Rows from block 8 of a small sound classifier, named by matrix and row number. Rows with one number belong to one channel. Each number is 200 + 20 x the weight over its row's rms, rounded and kept within 0 to 999. All counts start at 0.
After each channel's rows are labels from the 100 clips, of 14976, where the channel reaches its highest value: "top examples" is what is common among them; "lies over" is the class under the peak. Only what is clearly more common there than usual is listed. The data: synthesised sound scenes: up to three everyday sounds over a background. In brackets: how many of the 100.
# convs1: first pointwise conv (model.blocks.8.convs.1.weight, 192x192x1), inputs 96-143
# convs3: second pointwise conv (model.blocks.8.convs.3.weight, 192x192x1, transposed), outputs 96-143

convs1.191,210,220,201,202,195,219,198,193,171,206,174,207,182,189,196,199,200,186,201,168,185,188,212,168,210,174,203,224,206,177,198,219,239,195,210,208,210,101,193,186,194,190,188,225,191,171,205,190
convs3.191,200,211,196,242,193,198,207,195,211,187,194,177,228,188,166,195,232,181,176,173,199,173,207,176,200,221,202,190,248,225,197,198,167,215,182,203,176,150,175,148,166,209,207,224,163,201,171,201
top examples: waves (33); sawing (28)
lies over: sawing (27)

convs1.187,207,205,204,214,198,153,203,206,217,200,193,198,228,202,227,206,215,195,192,171,215,192,203,192,221,194,217,148,179,208,188,185,182,199,234,216,169,174,188,224,170,222,179,190,179,201,188,204
convs3.187,226,201,202,209,190,234,209,193,219,205,228,170,166,226,197,215,199,188,168,214,222,214,192,199,207,242,199,222,181,219,221,199,186,173,174,253,251,206,198,154,177,218,211,212,194,203,174,213
top examples: explosion (35)
lies over: explosion (29)

convs1.8,182,190,211,192,230,163,213,226,167,212,209,245,215,221,224,202,195,173,169,197,173,236,183,223,216,195,172,195,197,191,209,203,214,182,176,200,202,204,206,216,211,186,202,200,197,220,187,204
convs3.8,208,184,200,190,179,183,186,186,219,220,202,230,197,191,196,191,222,228,180,200,226,168,194,174,179,206,199,206,199,179,200,198,190,207,207,216,212,200,227,157,190,192,189,178,201,188,184,184
top examples: number of sounds: 3 (61); background: none (49); sawing (30)
lies over: sawing (26)

convs1.35,204,173,210,176,150,196,227,188,218,199,189,176,188,201,202,185,180,195,183,199,205,184,243,209,205,238,180,203,186,211,183,192,178,222,222,196,212,175,238,186,183,134,197,182,191,215,246,223
convs3.35,197,178,192,203,223,204,201,199,166,192,234,220,173,187,194,205,191,207,211,186,178,205,189,176,181,189,192,219,197,187,185,221,210,179,200,198,214,167,175,163,167,183,206,225,205,206,205,219
top examples: explosion (62); background: none (56)
lies over: explosion (47)

convs1.7,158,198,208,180,208,192,184,194,195,195,217,203,211,206,216,193,204,226,199,204,180,191,204,181,173,206,178,198,232,198,196,222,204,233,191,189,186,177,206,238,227,170,216,274,174,213,166,201
convs3.7,187,178,220,226,199,201,191,230,169,205,212,200,229,225,238,176,205,181,173,207,207,180,202,221,161,194,251,213,185,195,217,262,213,215,206,158,202,212,205,184,216,217,193,198,188,210,195,198
top examples: sawing (37)
lies over: sawing (35)

convs1.155,190,197,197,185,170,188,213,231,195,181,221,182,199,176,224,200,194,187,192,221,195,193,202,195,192,185,222,182,194,197,195,203,181,214,228,222,205,172,212,211,199,177,235,209,173,207,194,186
convs3.155,213,197,207,205,202,204,220,196,210,218,201,214,220,199,194,204,213,231,181,197,194,232,193,230,240,193,193,179,230,185,182,216,210,207,217,178,172,220,196,225,184,215,198,198,199,168,212,213
top examples: fire crackling (38); thunder (38)
lies over: thunder (32)

convs1.1,186,169,177,196,203,216,186,193,222,186,170,187,184,209,172,231,197,220,215,194,222,213,126,211,199,199,203,200,207,210,200,196,188,221,211,206,233,232,171,233,203,219,217,188,168,216,206,235
convs3.1,215,165,193,190,202,223,190,231,223,189,181,189,217,187,201,193,179,177,202,184,223,212,199,199,214,227,210,207,187,236,197,220,160,197,205,201,196,216,230,229,170,240,191,202,182,201,168,202
top examples: background: none (63); car passing (42)
lies over: car passing (37)

convs1.23,211,201,227,216,206,184,271,198,189,210,211,242,192,212,208,165,214,217,188,238,181,208,216,209,208,224,179,165,242,242,196,211,188,217,202,176,200,201,182,184,197,202,208,209,204,222,213,203
convs3.23,204,219,173,228,216,169,210,191,187,214,186,235,193,211,214,174,208,179,207,194,209,214,210,221,235,186,206,161,238,233,194,212,183,217,146,210,187,178,215,196,232,206,228,215,220,215,217,213
top examples: background: none (61); car passing (36)
lies over: car passing (33)

convs1.42,217,199,192,191,200,193,225,187,170,187,190,190,215,213,172,210,184,178,195,152,212,225,229,232,194,200,195,213,175,210,207,201,207,227,209,212,188,207,206,213,207,218,191,193,200,173,209,218
convs3.42,166,200,183,191,207,186,184,231,251,205,218,203,207,180,196,188,218,191,177,175,194,176,201,196,197,197,187,185,179,163,187,168,203,196,193,217,215,195,200,197,193,156,182,184,197,224,264,204
top examples: background: none (80); reverberation (75); text has "reverberant" (75); text has "room" (75)
lies over: sawing (38)

convs1.64,205,208,197,198,232,214,215,210,212,167,197,202,210,212,189,206,203,220,209,219,242,199,195,153,191,191,219,225,173,255,197,196,182,170,234,203,204,202,224,181,199,220,191,200,202,223,198,219
convs3.64,163,235,187,175,215,179,174,227,202,181,196,189,202,197,193,223,235,176,191,179,194,187,201,166,199,190,182,236,164,178,235,209,197,181,198,173,190,193,204,218,189,219,178,213,206,220,196,190
top examples: background: none (54); thunder (39); wind (28)
lies over: thunder (33)

convs1.163,178,218,173,213,213,202,213,230,193,256,219,204,187,200,176,203,208,197,207,202,262,195,184,200,228,191,179,147,212,218,210,217,195,162,181,211,146,181,208,176,205,214,168,193,209,189,199,217
convs3.163,173,212,189,172,175,181,206,188,202,198,208,245,204,211,191,194,193,176,221,193,212,177,235,205,179,191,207,234,200,166,213,200,234,182,222,228,241,168,224,198,226,202,178,198,194,204,184,194
top examples: typing (35); bird chirping (30); coin spinning (29)
lies over: coin spinning (27)

convs1.65,192,184,197,208,228,184,230,221,215,201,209,201,192,203,197,191,215,208,176,194,220,191,240,179,193,186,186,182,196,234,205,169,168,203,186,223,183,202,166,167,176,179,199,229,199,172,202,217
convs3.65,228,178,227,209,199,196,194,208,201,200,212,199,157,191,167,182,187,184,169,218,192,179,222,180,179,207,202,225,183,186,230,206,236,185,200,163,242,215,231,232,187,206,183,187,219,158,174,223
top examples: explosion (62); background: none (53); first sound: explosion (43); car passing (33)
lies over: explosion (59); car passing (29)

convs1.189,195,191,206,200,231,151,197,200,209,154,219,188,177,179,209,152,206,209,224,229,210,203,174,176,237,180,201,193,210,242,200,214,189,205,209,214,182,191,180,214,185,203,197,238,206,160,201,198
convs3.189,172,196,192,165,208,215,180,193,209,183,206,183,191,169,196,186,213,155,213,194,186,196,192,190,223,190,188,152,184,181,196,211,235,178,222,210,193,165,134,186,183,198,224,180,207,168,158,195
top examples: background: none (61); thunder (34)
lies over: thunder (28)